From a checkpoint of a small encoder-decoder audio transcriber.
Training: 7200 steps, batches of 64.
Data: trained on telephone keypad tones over noise or synthetic speech, 39062 training examples.
Rows from block 5 of the audio encoder of a small encoder-decoder audio transcriber, named by matrix and row number. Rows with one number belong to one channel. Each number is 128 + 32 x the weight over its row's rms, rounded and kept within 0 to 255. All counts start at 0.
After each channel's rows are labels from the 100 clips, of 14976, where the channel reaches its highest value: "top examples" is what is common among them. Only what is clearly more common there than usual is listed. The data: telephone keypad tones over noise or synthetic speech.
# convs1: first pointwise conv (encoder.blocks.5.convs.1.weight, 192x192x1), inputs 0-63
# convs3: second pointwise conv (encoder.blocks.5.convs.3.weight, 192x192x1, transposed), outputs 0-63

convs1.108 [106 128 135  94 135 141 125 122 188 180 131 114 172  94 138 144  85 110 145  89 132  72 114 135  87 153 129 123 163 136  93 131 200 149 150 134  73 135 227  92 157 109 157 122 166 123 159 134 115 164 124 162 135 131 118 120 115 185  99  60 127 135 153  65]
convs3.108 [ 96 198  88  99 174  92 145  44  51 139 144 134  97 139 116 120  92 151 110 129  73  87 107 114 131 127  93 123 124 118 131 137 145  95 113 103 167  75  68 164 148 155 144  25 120 126 159 127 119 124 121  98 180 142 140 171  98 173 114  97 165 111 119 140]
top examples: number of keys: 2; number of keys: 1

convs1.141 [ 87 179 128 106 164 108 144  93 124 125 154 103  69 102 142 175 138 155 111 178 169 104  92 167 200  97 181 180 181 177 144 139 139  87 117 126 100 115  64 140 122  59 173 130 121 145 111 148 117 142 101 141 134 152 123 132 138 136 158 149 115 191  92 134]
convs3.141 [105 157 110 134 196 159  84 112 144 159 116 179 125 154  56 155 156 104 152 102  68 131  90 187 181 115 147 108 132  99 106 133  87 118 113 137 168 114 150  88 141 168 142  89 121 120 137 156 160 111 140 111 156 196 114 132 164 148 179 149 138 125 111 121]
top examples: number of keys: 2; number of keys: 1; last key: 2; first key: 2

convs1.186 [ 97 107 150 173  62 118 153 181 143 138 131 125  92 117 140  46 126  78 110 122  95 128 112 119 105 145 110  47 158 168 144 118 112 137 140 181 168 120 116 129 148 108 128  79 139 143 151 126 128  38 142 140 112 154 132 149 100  36 147 104 135 148 111 110]
convs3.186 [157 161  63 155 113 137 136  84 130 102 119 184 152 115 151 210 133 172 128 119 144 100 112 104 106 148  74  87 109 139 127 128  80 162  90 143 133  94 192  97 117 106 125  97 131  67 127 142 202 106 116  92 133 137 118 157  77 182 122  29 146 158 146 101]
top examples: key "C"; number of keys: 9; number of keys: 8; clipping

convs1.77 [116 120  69 105 163 121 116 136 177 122 145 137 149 157 187 113  85 185 104 100 200 128 129 130 157 109 123 141 133  88  85 129 122 188 121 156 110  97 167 168 146 133 222 162 136  96 120 193 157 218 154 100  77 132 165 152 176 112 130 143 133 129 126  95]
convs3.77 [140 145 119  91  52 118 148 120 135 155 177 133 176 130  76 160  92 194 116  99  93 101 117 154 134 126 155  95 116 115 132 129 149 143 173 150  73 176 193 103  96 163 173  99  98 134 184 164 116 144 120 132 131 157 214 147  73 162 120 130  80 138 130 153]
top examples: key "*"; number of keys: 9; number of keys: 8

convs1.85 [ 94 116 108 176 207 139 114 179  80 111 171  95  39 118 132  86 147  74 128  73 107 117 152 151 151 135  67  87 155 179 141 141 129 156 130 123 132 187 179 117 164 182 128 135 139 106 127 111 159 164 122  81 163 109 172  42  97  77 120 155 128 202 140 146]
convs3.85 [112 159 149 136  81 138  27 116 107  74  80 173 100 166 160 144 119 132 174  65  81 137  89  80  95 134 108 138 119 131 109 113 112  77 158 104 119 143 118 105 139  93  65 100 125 157 151  84 113 137  88 183 129 115 175 100 134  77 119 118 143  78 123  95]
top examples: clipping

convs1.120 [108 102 144 194 142 109 140 103 140 116 219  89 115  93 148  91 140 118 182 106 188 106 108 110 158  84 121  94 106 111 110 120 117 224 144  82 133 137 165 129 192  92 147 123 206 146 122 157 139  40 127  86 152 167 151 116  75 146 125 166 118 124 132  97]
convs3.120 [114 133  79 139 158 148 158 164 132  82 111  43 103  20 128 114 144 109 176 148 121 104 167  86 140 167 189 121  92 140  86 145  77 116 119 116 115 156 119 119 109  78 145 109  78 146 150 141 123 123 128 126  90 131 125 147  80 163 161 103  85 124  88 127]
top examples: number of keys: 5

convs1.121 [161 126 172 138  72 139 121  94 121 154 134 118 136 114 156 130 134 110 153 135 190  82 111 143 123 108 116  89 104 108 160 182  99 131 133  63 148 170 167 122   0 156 118 127 115 150 111 152 131  87 103 149  85 133  99 147  81 124 151 108 160  95 189 160]
convs3.121 [126 182 147 121 155 148  43 114 179 152 137 194 127 120 125 109 178 160 156 163 157 159 128 119 106 142  99 134 155 157 102 172  74 125 142 160  94 130 117 172  69 129 203 178 155 154  57 161 104 159 124 120 132 156 133 175 184 162 120  75 178 145 163 128]
top examples: key "C"; last key: C; clipping

convs1.159 [ 91 126 128 152 138 100 123 115 170 151 117 103 139 152 148 108 162 102 229 149 113 203  47 105 151 137 123 154 142  98  82 197 152 108 141 197 156 110  92 107 111 100 151 138 171 102 163 155 127 158 150 141 127 103 116 139  71  66 128 141 137  70 159 158]
convs3.159 [152 187 118 165 157 137 115 165 146 139 123 135 167  96  87 134 113 149 111 106  93 137 130 105 132 122 129 146  99 113 147 162 156  74 100 141 147 123 171 104 119 137 140  86  88 178 173 141 134  54 107 144 105 149 138 191 105 158 107 185 149 108 121 165]
top examples: number of keys: 5

convs1.87 [112 113 108 139 139 143 154  87 155 163 127  78 140 116  79 159 143 105 150  99 150 133 145 100 154 138 106 124  73  91 122 241 103 115 136 161 159 129 140 102 195 107  97 157 144 146  83  71 126  78  90 138 154 130 150 108  68 103  90  99 114 101  92  98]
convs3.87 [121  76 124 113 134 154 145 145 134 124 129 104 139  89 125 173 135 101 151 127  75 123 131 159 129 121 120  94 113  83 115 142 149  91  92 140 135 168 105 109 181  63 156  97 127  80 100 143 179 119 153 187  74  65 127 125 124 153 144 170 206 174  83 105]
top examples: key "A"; last key: A; clipping; number of keys: 9

convs1.93 [104 125 115 141  90 145 151 161 147 155 107  53  72  95  26  59 127  61 160 143  88 112 120 179 110 152 165 150 227 128  96 110 103 151 127 169 153 111 113  91 153  96  93 170 170 116 134 164 138  92 154  77 131 118 100  54 145  99 158 129 106 166 139 137]
convs3.93 [133 133 150 131 107  87 109 196  89  74 151 142 119 115 153 192  88 151 137 140 153 105  91 200 126 154  77 102 150 159 127 101 118 146 180  91 121 157 127 118 113 104 172 113 100  60 137  64 102  81 155 158 142 126  83 100 164 120 112 152 112 123 168 127]
top examples: key "C"

convs1.161 [108 106 170 159 113 156 139 118 157 124 159 141 116  81  91 100 112 164 210 137 155 144 133 133 147 141 119 127 119 116  86 108 116 141 102 195 158 146 105 134 126 169 133 144 110 140 133 124 167 136 116  94 149 127 173 140 114  54 129 148 140 100 172 127]
convs3.161 [151  71 132 124 158  72 141 137 131 199  86 110 108  75 155 138 119 111 124 160 160 105 160 148 115 146 142 128  49  89 135 113 117 119 110  91 115  89 102 132 106  75  40 160 139  87 151  93 130 182  97 109 166 110 135 107 108  65 115 126 109 173 132 132]
top examples: number of keys: 2; number of keys: 3; number of keys: 1

convs1.119 [168  82 115 112 140 138 138 118  95 114  76 160 163 142 115 119 169 123 103 117 147 190 118 100 157 129 179  57 152 143 133 162 113  69 150 148  75 142  87 184 187 140 145 136 125 172 115 159 132 114 101 118 107 125 131 196 170 121 126 130 143 184  72 151]
convs3.119 [106  97  93 145 120 141 134  81 140 118 125 177  99 109  96 138 172 137 114  80 166  70 167 138 102 105 149  87 143 110  85 117 154  92 165 156 140 121  80 146 125 118  89 131 116 157 112 110 115 152 168 208 202 119 119 175 144 105  78 121 116  88 104 106]
top examples: key "5"; number of keys: 9; number of keys: 8

convs1.59 [126  64 111 114 178 104 126 121 134 100 130  83 130 152 153 124 137 182 130 162  97 103 143 118 162 101 168  62 160 166  86 103 149 127 144 196 144 131 164  85 119 115 135 133 104 111 103 118 114 126 139 123 116 169 134 137 107  77 137 143 117  38 148 123]
convs3.59 [148  80 163 142 141 105  77 188 206  94 122 130 142 136 137 153  75 185 151 118 165 113 136 126 120 123 138  82 145  91 150 112  62 145 106 184 113  89 136 138  99  73 145 112 164 139 136 108 103 141 138 100  87  98 131 107 140  42  10 215  78  89 146 113]
top examples: key "C"; key "D"; last key: C

convs1.26 [ 87 116 110 178 131 140 121  97 112 136 102 109 109 115 123 213 139  95 124 152 108 125  81 117 138 115 158 162 105  69 167 124 139 148 117 166  94  90 112 158 152  69 153  73  78 148 158 128 145 126 117  92  86 112 114 168 130  98 110 142  97  73 100 106]
convs3.26 [108 123 154 121 134 141 149 111 166 143 131 160 115 167 101 111 103  72 113 144 118 137 109 161 113  75  88  95 188  93 102  42 133 114 159 112 145 145 108 145 133 178 126  89 117 145 244 126 106  87 142 121  72 163 188 129 149 130 135 137 172 141 141  91]
top examples: key "5"; key "6"; number of keys: 9

convs1.49 [159 107  22 143 119 142 141 164 122 113 134 110  64 130 119 116 142 135 160 137  64 182  73 137 136 107 159 107 170 165 134 120 129 108  96 124 162 151 156 126 125 164  97  79  45  90 135  82 113 145 101 169 123 148  84 118  60 127 150 111 140 104 100  97]
convs3.49 [114  79 106 133 113 140 153 138 105 139 112 123 138 120 157  62 142 104 110 134 108 107 143  93  70 157 136 126 122  62 149 147 157 137 156 150 117 181 187 131 142 110 188 164  69 115 166  97 183 162 151 125 138 114 107  93 154 186 147 121 107 136 147 150]
top examples: key "*"

convs1.180 [126 193 132 100 120 124 108 147 117 117 109 111 119 119 117 137 125  97  86  97 140 114 142  84  70 140 183 122 134 184 145 195 127 172 135 143 153 157 100 141 149 128 143 125 158 154 141  64 143 117 146  90 131 152 108 148 122 149  86  71 136  72 234  92]
convs3.180 [108  74 107 108  89  59 147 152 192 122 115  97 107 172 169 104 130 157 151 144 125 135 127  99 104  96  90 162 115 150 108 120 118 170 125 116 107 147 113 101 106 169 164 104 140 103 129 135 122 147 130  84 184 171 142 141 120  86 101 187  76  95  88 112]
top examples: clipping; number of keys: 9; last key: C

convs1.67 [147 130  96 101 103 136  81 112 102 140 133 184 155  69 146 127 157 109 102 147 127  77 123 146 151 100 163 144  67  75  99 115 163 135 166 165 110 127 124  53 179 137 147 122 122 103 137 106 152 155 182 133 153 156 131  92  75  59 122 102  59 112 118 139]
convs3.67 [128 161 160  58  99 151 118 135  65 171  85 147 130 126  83 110 120 126 167 143  96 132 145 166  40 118 125 134 199 133 134 120 120 148 118 117 120  97 105 173 137 162 190 143  95 155 138 131 128 142  76 144 151 141 123 140 143 171 107 121 118 143 109 128]
top examples: number of keys: 2; clipping; number of keys: 1

convs1.51 [188  97 149 141 104 109 121 136 118 120 138  89  51 133 109 130 105 113 118 181  59 125 150 144 152 145 131 151 112 175  69 146  86 139 114 132  76 100 166 104  69  92 156 101 136 144 124 123 130 137 122 108 140 176 113 131 153 150 146 103 146 192 151 183]
convs3.51 [106  92 118 160 125 109 137 113 182 130 134 122  98 147 116 122 113  90 155 105 145 146 100 165 132 104 155 123  80 154 119 133 109 169 121 106  66  78 130  92 160  89 108 123 160 169 104 113  99 155 163 129 173 189 152 145 138 147 114 120 157 172  80  91]
top examples: key "0"; number of keys: 8

convs1.29 [146 129  93 133  87 125 153 157 160  95 137  99 118 133 108 127 115 125 113  99 125 123  82 147 152  42 152 185 110 216  94 134 121 129  87 139 104 124 170 153 151 145 172 161 116 107 104 134 140 174 113 163 152  75 205 127 147 102 113 164 132 152 175 116]
convs3.29 [ 72 107  90 130  62 125 155 167  88  98 112 133 110 137 123 157  91 101 162 138 112 167 114 128  88 163 136 125 134 151 140  67 132 112 132 174  79 160   9  93 138  66 157 121 126 124 131  86  95 156 189 149 131 217 125 125 180 142 101 156  80  87 153 136]
top examples: key "C"; number of keys: 6; number of keys: 7

convs1.124 [136 116  58  72 155 107 129 113 131 156 158 171 131 138 128 124 196 126 130 141 130 148 159 105 103 164 132  99 183 150 112 135 101 118 142 133 118 119 111 188 181   0 138 112 136 138 151  90 147 166 120 145 104  71 131 175 150 137 133 110 120 109 149  90]
convs3.124 [152 123 143 165  44 114  96 167 165  60  86 109 119 138 139 144 146  92 150 151 128 146 138 107 141 114 157 173 123 127 141 166 125 140 105 145 141  78 104 108 132 100 101 140 161 163 145 146 104 133 151 118 130 149 195 132 162 146 159 162 131 115 130 104]
top examples: key "D"; number of keys: 9; number of keys: 8

convs1.45 [114 114 156 104  84  71 134 146 117 156 117 144 132 146 115 114 121 107 116 114  93 147  63 147 131  84 123  99 236  68  72 150 133 123 160 138 124 112 103 102 154 128 109 128  95 118 127 113 110 157 153 149 130 152  97 194 125 116 155 118 118 145  72 174]
convs3.45 [114 162  98 178 168 147 227 189 132 128 123 120 109 100 179  82 116  67 113 175  96 127 129 136 127 127 126 143 171 122 139  45 108 134 121 116 141 130 150 130 128 161 158 153 133  86 145  90 136  89 116 108 158 138  71 140 115 156 181 121 157 110 155 122]
top examples: key "D"; clipping

convs1.145 [143 177 167 166 133 165 145 107 116 109 149 133 157  95 106 127 168 113 130 155 113 118  52 123  83 159 140  98 154  81 106 161 132  81 164 109  61 126 139 168  82 132 109 151 159 129 131  25 135 173 162 142 131 125 146 133 120 177 173 136 115 115 203  64]
convs3.145 [112 120 151 145 159 120 100 132 109 112 115 145  98 208 102 114  74 119 113 131 119 113 121 148   0 127 115 145 150 185 150 131 133 126 187 101 104 119 102 108 169 119 113  84  71 173  57 119 138 105 129 171 115 124 111 170 152 118 152 133 140 131 118 193]
top examples: number of keys: 5; last key: 9

convs1.17 [167 157 120 164  81 138 131 108 145 118 121 103  59 132  82 124 108  71  90 116 131  88 138 122  98 138 160 130 168  33  81  96  85 148 114 190 132 114 195 116 141 119 147  96 173 177 130  92  95 135 180 125 128 204 135 145  96 129 174  77 118 198 163 148]
convs3.17 [146 127 142 122 118 166  98  97 128 105 163  79  95  99 104  98 195 178 179 139 104  70 110 115 182 159 157 136 142 126 160 144 131 148  69 189 136 107 118 172 163  90 127 161 107 125 168 137 160 147 182  96 108 111 168 152 112  85 152 157 145 114 139 192]
top examples: key "0"; number of keys: 7

convs1.189 [113  89  78 158 152 159 139 104  87 100 105 117 158 164 119 124 112 143 169 149  73 123 105  59 118  90 163  91 145 186 165  87  96 110  57 187 148  99 124  78 128 134 105 174 102 130 142 134 124 137 105 136 146  70 113 150 148 102 117 116 100 138 196 189]
convs3.189 [136 105 135 116 130  67 109  82  64 142  65  67 152 117 166 141 132 134  85 104 121 138 142 116 103 108 162  74 150 153 101 124 153 173 148 130 127 126  73 116 131  79 155 162 129 173 144  58  96 143 137 154 175 121  85  81 166 121 185 121 163 128 176  69]
top examples: key "A"

convs1.66 [123 157 146  94  92 162 118 129 152 165 142 136  92 143 122  98 109 129  83 135 127 107 198 197 160  92 103 128 111 255 123 104 154 200 171 105 171 171 109 150 124 161  88 163 131 107 135 114 126 135 120 183  56  74 124  85 139 131 101 106 137 122 140  70]
convs3.66 [131 102 123 115 158  88 130 160 154  87 110  95 183 153 159 125 120 149 129 140 134 142 132 168  94  75  96 129 154 173 107 164  97 156 129 150  99 106 131  76 118 130 105  46 124 145 187 158  59 113 119 156 218 131 145 146  88 127 160 152 153 164 173 120]
top examples: key "D"; number of keys: 4

convs1.103 [160 101 157 162 138 138 132 122 116 158 105  90 177 100 147 133 151 105 101 136 134 109  42 108 124  98 122 105  98  92 228  81 111 116 154 115 142  94  91 120 103 173 129  58  91  98 117 168 117 153 152 167 114 123  96 141 150 189 138 117 125 104  36 154]
convs3.103 [ 91 118  80 120 143 181 139 150 102 135 100  74  79 135 151 161  72 126 161  97 133 118 152 169 162 135 163 177 119 136 130  92 124 165 110  84  99 156 112 158 157  93 188 149 123 137 156  92 102 102 115 115 141 103  54  88 222 154 137 141 147 152 140 127]
top examples: key "*"

convs1.139 [109 139 137 111 142 123 121 155 136 128 138 128 141 149 132 143 111 100  72 136 151 172 123 147  98  77 125  65 108 121 151 124 124 172 147 185 116 151 232 131 131 224  95 119 120 125 125 135 119 115 148 110 140 182  98 142 127  71 139 140 113 140 146 123]
convs3.139 [159 156 112 103 144 121 175 122 111  83 130  86 104 180  76 161 162  87  87 167 101 112 101 137 133 131 182 109  87 140 150 129 130 130 150 199  94  77 118 103 120  85 115  94 129 126  54 167 117 150 117 112 133 147 162  90 119  82  75  93 146 155 177  89]
top examples: key "A"; number of keys: 9; number of keys: 8

convs1.143 [ 94 107 114 110 100 140 140 132  78  81 139   0 135 117 128 128 148 173 188 173 158 121  98 134 132 125 143 178 150 120  86 150 130 161 105 156 157 129 102 120 160 174 152 145 131 140 134 120 118  84  95 131  95 109  91 119 167 175 117 112 130 122 174 128]
convs3.143 [ 88 128 147 137  89 139 114  80 123 127  72  98  96 113 135 147  73  36 123 120  98 163 238  95 163 124 111  80 131 198 105 126 105 118 133  46 117  74 139 106 115 133 106 191 125 108 151 134 116  95 111 141  97 123  67 133  92 154 116 128  90 138  91 148]
top examples: number of keys: 5

convs1.65 [107 166 190  69 132 126 121 122 156 141 145  76 149 115 156 136 103 127  38 157 158 145 102 124  62 132 106 143  26 104 100  72 130 116 131 170 194 152 141 151 109 189 147 104 155 111 140 153 128 153 144 120 121 137 127 141 115 186 115 122 122  96 148 162]
convs3.65 [100  87 104 123  99  95  80 163 158 125  62 111  84  72  89 149 149 105  99  74 103 116  68 107 172 125 117 117 132 145 122 143 108 133 153  63 171 114 166  81 116  71  99 104 125 149 132 140  91 163 168 156 103 124 123 130 124 127  89 122 127 109 120 113]
top examples: key "C"

convs1.35 [186  12  89 167 110 124 122 190  66 124 112 162 146 153 105 114  97 133 198 142 136 109 155 124  93 160 123 137 140 144 112 113 134 101 114 175  78 117 174  85 141 193  70  19  90 130 126 177 119 120 135  94 113 144 119 148 160 152 127 102 143 136 113 119]
convs3.35 [135  70 198  65 104 160  84 125 131 148 106 140 211  96 173  92 120  69 112 148 110 142 116 150 137 130 130  87 149 123 159 172 109 141 150  89  88 132  95 144 149 108 183 115  98 114 150 119  84 148 147 106  58 124 151 139 142 108 117 147 148 136 146 192]
top examples: clipping

convs1.123 [106  99 200 109 126 132 149 142 116 163 180 123 106 124 115 190  59 117 173 129 138 150 116 141 125 113  95 139 241 154 122 154 161 133 107 137 163 136 107 121 193 180 155 145 137 129 152 151 130 156 133 163 164 122 121 147 129 107  95  92 135 114 147 140]
convs3.123 [ 62 178 162 168 188  85  90 135  68 114 175 129 135 122 146 146 135 172 123 141 194 144 104 134 123 121 117 104  65 151  93 128 115  54 156 147 133 148  94 122 121 152 114 139 109 213 151 167 194  75 140 158 118 142 123 154 174 117 163 148 115 122 125 112]
top examples: clipping

convs1.92 [135 128 123 127 142 110 119 150 116 125 158 135 137 122 101 130 117 110 152 139 124 110 123 108 161 148 197 161 143 151 108 142 131 169 114 160 187 119 110 128 147 104 146 167  84 166 109 110 137  24 151 139 125 101 156 109 112  22  91 135 130 113 210 134]
convs3.92 [167  65 132 139  85 144 130  87 174 132 144 107 143 186 100 138 126 177 134 127 139  64  89  93  99  90 117 130 174  61 122 113 153 122 123 174 114 119 101 169 127 134 159 131  38 108 150 117 126  83  84 107 132 129 123 107 131 176 137 163 150 126 139 146]
top examples: clipping

convs1.56 [ 91  75 137 122 128 141 128 117 158 146 151 148 145 134 161 109 126 152  92 121 109  74 102  83 151 175 248 158 137 173  97 149 163 129 122 151 154  92 171 156 170 190 146 125 147 119 135  86 155  95 127 108  99  91 170 132 123  33 114 126 104  48 158 122]
convs3.56 [192 145 142  88 156 191 164 166  97 104 118 130 128 122 103 144  92  97 145 179  90 124 157 182  89 169 172 113 155 175 162 144 108 123  94 175 102 118 103 147  92 149 150 146 165 161 116  61 137 134 183 122 112 114  82  81  49 162 124 116 151 163 112 152]
top examples: clipping; number of keys: 4; number of keys: 3

convs1.43 [126 124  41  56 177 151 141  94 145 159  99  96 130 174 121 126 143 131  81 136 198 131 126 114 144  83 127 172 175 130  33 136  96 152 120 153  79 104 140  51 113  89 106 128 135 156 136 118 141 160 127 119 156 210 138 131 139 122 127 115  94 125 147 204]
convs3.43 [ 75  94 177 113 161 113 102 184 112 143 120 141  93 154 184 118 121 135  97  84 108 165 172 178 121 150 106 170 144 122 138 138  78 140  78 156 177 127 133 118 127  93 135 184 141 146  94 161 115  85 121 150 190 153 118 143 188 144 167 168  82 135 122 181]
top examples: key "D"; last key: D; number of keys: 9

convs1.5 [ 78 156 193 101 128 135 144 150 110  92 118 144 126 143 110 132 147 112  51 175 181 147 247 202 105  75  99 113 143  97 141 117 187 152 146  82 160 116 119 172 132 133 149 117 107  93 104 172 132 173  86 123 128 122  58 181  99 103 136 143  94 120  98  76]
convs3.5 [158 147 153 138 148 147 123 134  87 149  76  97 200 124 124 105  87 137 119 137 153 127 119 136 148 165 102 130 160 146  86 116 168 166  86 141  82 165 167  79 108  67 180 110 185 111 100 129 163 104 119 182  68 155 155 116  62 163 108 112 136 184 116 151]
top examples: key "A"; key "3"; number of keys: 8; number of keys: 9

convs1.118 [101 163  89 110 158 143 104 109 169 138 186 118 134 131 124  92 158 126  92 106 103 126 148 146 124 145 101  92 136 136 138 116 114 163 164 175 181 147 110 134 150 168 216  99 181 149 122 149 136 172 127 123 111 183 108 160 105 165 164  97 107 147  71 153]
convs3.118 [151 143 133 174 203 112 141 151 147 154 134 102 102 170 105 170 126 140 141 130  92 135  92 120 112 141 101 117 132 113 116 131 147 147 138 160 118  81  30  87  95 128 160 121 123 161 139  46 124 129 101 149  70 130 107 130  76 102  88 115 181 186 166 166]
top examples: key "A"; key "#"; number of keys: 8; number of keys: 9

convs1.0 [112 181  98 165  99 165 133 124 131 120 165  68 119 154 115 149 130  55 159  64 126 188  85 152 113 132 107 132 158 150  91 126 136 169 154 171 140 156 151  87  95 152  86 157 113  85 130 117 139 126 130 163 170 119 150 111 170  71 158 114  93  95 133 182]
convs3.0 [127 116 105 158 148 154 189 129 195 152 159 121 189 147 118 116 134 130 139 129  42  99 166 144  94 117 142  85 170  96  51  92  94 180 130 121 148 106 135 175 142 166 139 123 117 144  84 125 103  82 119 120  76 117 111 173  98  98  91 145 138 132 113  89]
top examples: key "A"; last key: A; clipping

convs1.73 [142 152 166 154 114 166 137 113 125 179 152 135 111 169 136  65 149 153 143 153 138 118 189 155 131 141  93 146 140 165 126  64  83 234 133  95 138 117  90 152 115 215 139 134 105  97 104  79 123  63 108 102 119 101 150  56  73  53 105 136 127 150 198 164]
convs3.73 [155  74 155  65 109 126  91  77 118 128 135 135 192 134 116 153 168 104 150 131 129  81  74 102 144 126 190 123 127 126 106  98 130 159 119 127 178 111 140 133 166 134 118 109 118 106 112 112 110 157 174 143  92 105  92 184 138 120  74 137 117 165 197 129]
top examples: clipping

convs1.96 [106 110 111 127 151 138 135  57 109 169 125 158 155 107 147  55 142 174 109 118 162  82 100 119 100  92  68 166  77 185 164  89 115  69 134 139 155 130 145 138  86 255  44 129 177 143 130 120  76 156 119 144 105 171  73 135 150 102 128 100 124 135 135  90]
convs3.96 [ 63  55 171 148 132  70 148  45 102 130  86 164 103 110 151  57 115 163 108 110 138 147 107 138 146 135 151 107 130 105 175 154 171 167 139 146  89 154 199 139 133 106  91  40 132  86 148 157 124 146  87 129 117 151 155 126 150 113 161  56 134  95  98 132]
top examples: number of keys: 2; clipping; first key: 0; number of keys: 1

convs1.177 [208 148 120  77  62 115 106 112 118 131  98 104 144 112 137 128  97 111 119 148 142 137 115 102 145 111 174 191 174 101 128 124 129  91 160 146  92 188 132  79 170 184 155 140 123 111 122 140 119 112  83 134 101 135  90 139 115 125 121 116 122  16 129 134]
convs3.177 [ 81 149  76  84 142  84 161 124 232 103 135 126 113 117 187 124 137 169  80  86 128 143  72 117 119  73 111 146  93  98 138 121 143 130 149  95 163 157 165 107 126 142  94 145 124  79  82 110 138 124 140 116 137 117 129 103  86 111 132 133 126  98 132 128]
top examples: number of keys: 2; clipping; number of keys: 1

convs1.10 [116  76 148 158 181 180 123 193 104 131 139 170  15 112 113 140 109 118 161 116  67  98  59 182  79  83 117 124 111 125  70 184 112 214 158 164 142 138 157 175 174 184 150 106 159 111 148 117  97 145 158 157 123 122 165 133 124 138  80 111 119 121 149 130]
convs3.10 [133 110 134 138 183 137  96 165  90 207 121 139 157 132 137 110 136 174 113  84 129  64 124 133 157 120 135  82 184 133 110 107 146 116 133  93  65 117 121 142  78 139 128 100 106  83 148 172 132 109 100 127 168 102  96 153 187  95 155 123 128  96 130 107]
top examples: key "5"; number of keys: 5

convs1.158 [104 126 177  74 153 125 151 111 121 136 207 108 157 106 182 135 174  97 166 153 101 108  81 112 166 135 176 109  80 135 118  93  98 127 132 127 132 106 206  89  62 181 160 140 132 116 134 121 113 103 125 141 127 152 118 160 138  90 190 135  88 198 130 113]
convs3.158 [127 116 129 165 128 124 122  15 111 105 150 116 107 131 137 120 107 116 115 129 131 102 168  98 146 128 140 123 122 126 166 146 166 166 156 103 186 129 171 117 149 111 133  87 155 214 152 143 182 167 106 139 135 116 155 152 115 177 102  65 163 126 121 135]
top examples: key "C"; number of keys: 6

convs1.12 [ 54 126  99 129 176 143 110 107 195 133 154 136  90 148  61 107  94 158  57 126  71 104 145 102 114 116 183 121  64 141 168 107 100 149 154 137 105 118 128 129 143 107 131  93 116 126 152 151 103 152  96 164 153 150 131 125 130 134 124 129 129 107 138 114]
convs3.12 [110 122 103 145 108 101 116  50 111 126 148 136 149 103 142 129 142  44 154 147 106 168 158 149 158 125 123 122 113 116 156  58 138 187 114 117 104 135 133 145 153 147 136 136 136 119 138 113 126 169 174  62 118 116  97 144 127 255  79  81  66 103 141 117]
top examples: key "8"; number of keys: 8

convs1.89 [ 79 112 141  84 136 145 137 133 104 103 163 134  87  93  90  75 158 116 184  96 146  78  91 115 154 103 148 132 102 162  82 158 146 103 154 167 167 113 113  79 132 127 134 165  40 126 134 209 117 175  90 113 129 144 136  74 155  93 126  96 112 138 150 128]
convs3.89 [134 114  84 112 112 116 109 129 116 114 141 116 173 163 144 122 115 111 126 115 159 160 189 142 143 138 126 208 113 129 177 114 141 137 196 105 124 204 100 157 164 147 160  76 124 126  94 117 171  98 124 115 134 180 176 132  66  96 138 122 121 124  78 103]
top examples: key "D"; number of keys: 8; key "7"; number of keys: 9

convs1.102 [133 129 118  45 162  86 156 128 128  76  98 170 126 100 102 100  85 184 115 154  92  51 174 161 119 185  78 145 152 126 101 137 125 123 140 175 153 149  89  76  80 146  98 100  12  89 143  73 143 106 125 137 169  79 122 149 108 111 130 160 123 160 112  86]
convs3.102 [ 81  93  80 134 111 122  62 201 143  89 107  88 120  97  83  99 112 160 101 123  47 184  88 118 123  96 130 107  98 140 130  94 138 130 130 140 111 129 178 127 135 130 143  49 160  74 159 157 191 147  54  85  97  89 137 118 129 118 123 111 124 122  85  92]
top examples: number of keys: 2; last key: 0; last key: 7; first key: 0

convs1.48 [ 98 149 132 109  93 152 130 159 117 105 179  97 120 134 153 142  85 131 150 138 129  70 128 182 102 156 183 162  98 109 143 121 141 184  87 128 176  96 108  97  59 132 109 147 132 126 142 202 132 104 156 139 148 148 123 151 120  83 137 140 132  47 229 173]
convs3.48 [ 95 159 196 128 158 115  76 133 124 140 137 157 174 104 143  94 118 147 112 151 155 203 144 133  93 169  91 119 107 167 117 144  87 148 207 168  88 158 113 134  65  88 126  86 161 178  43 106 122 157 102 113 150 116 125  89  96  82 147  98 138 152 130  89]
top examples: key "8"; last key: 8; last key: 2; number of keys: 9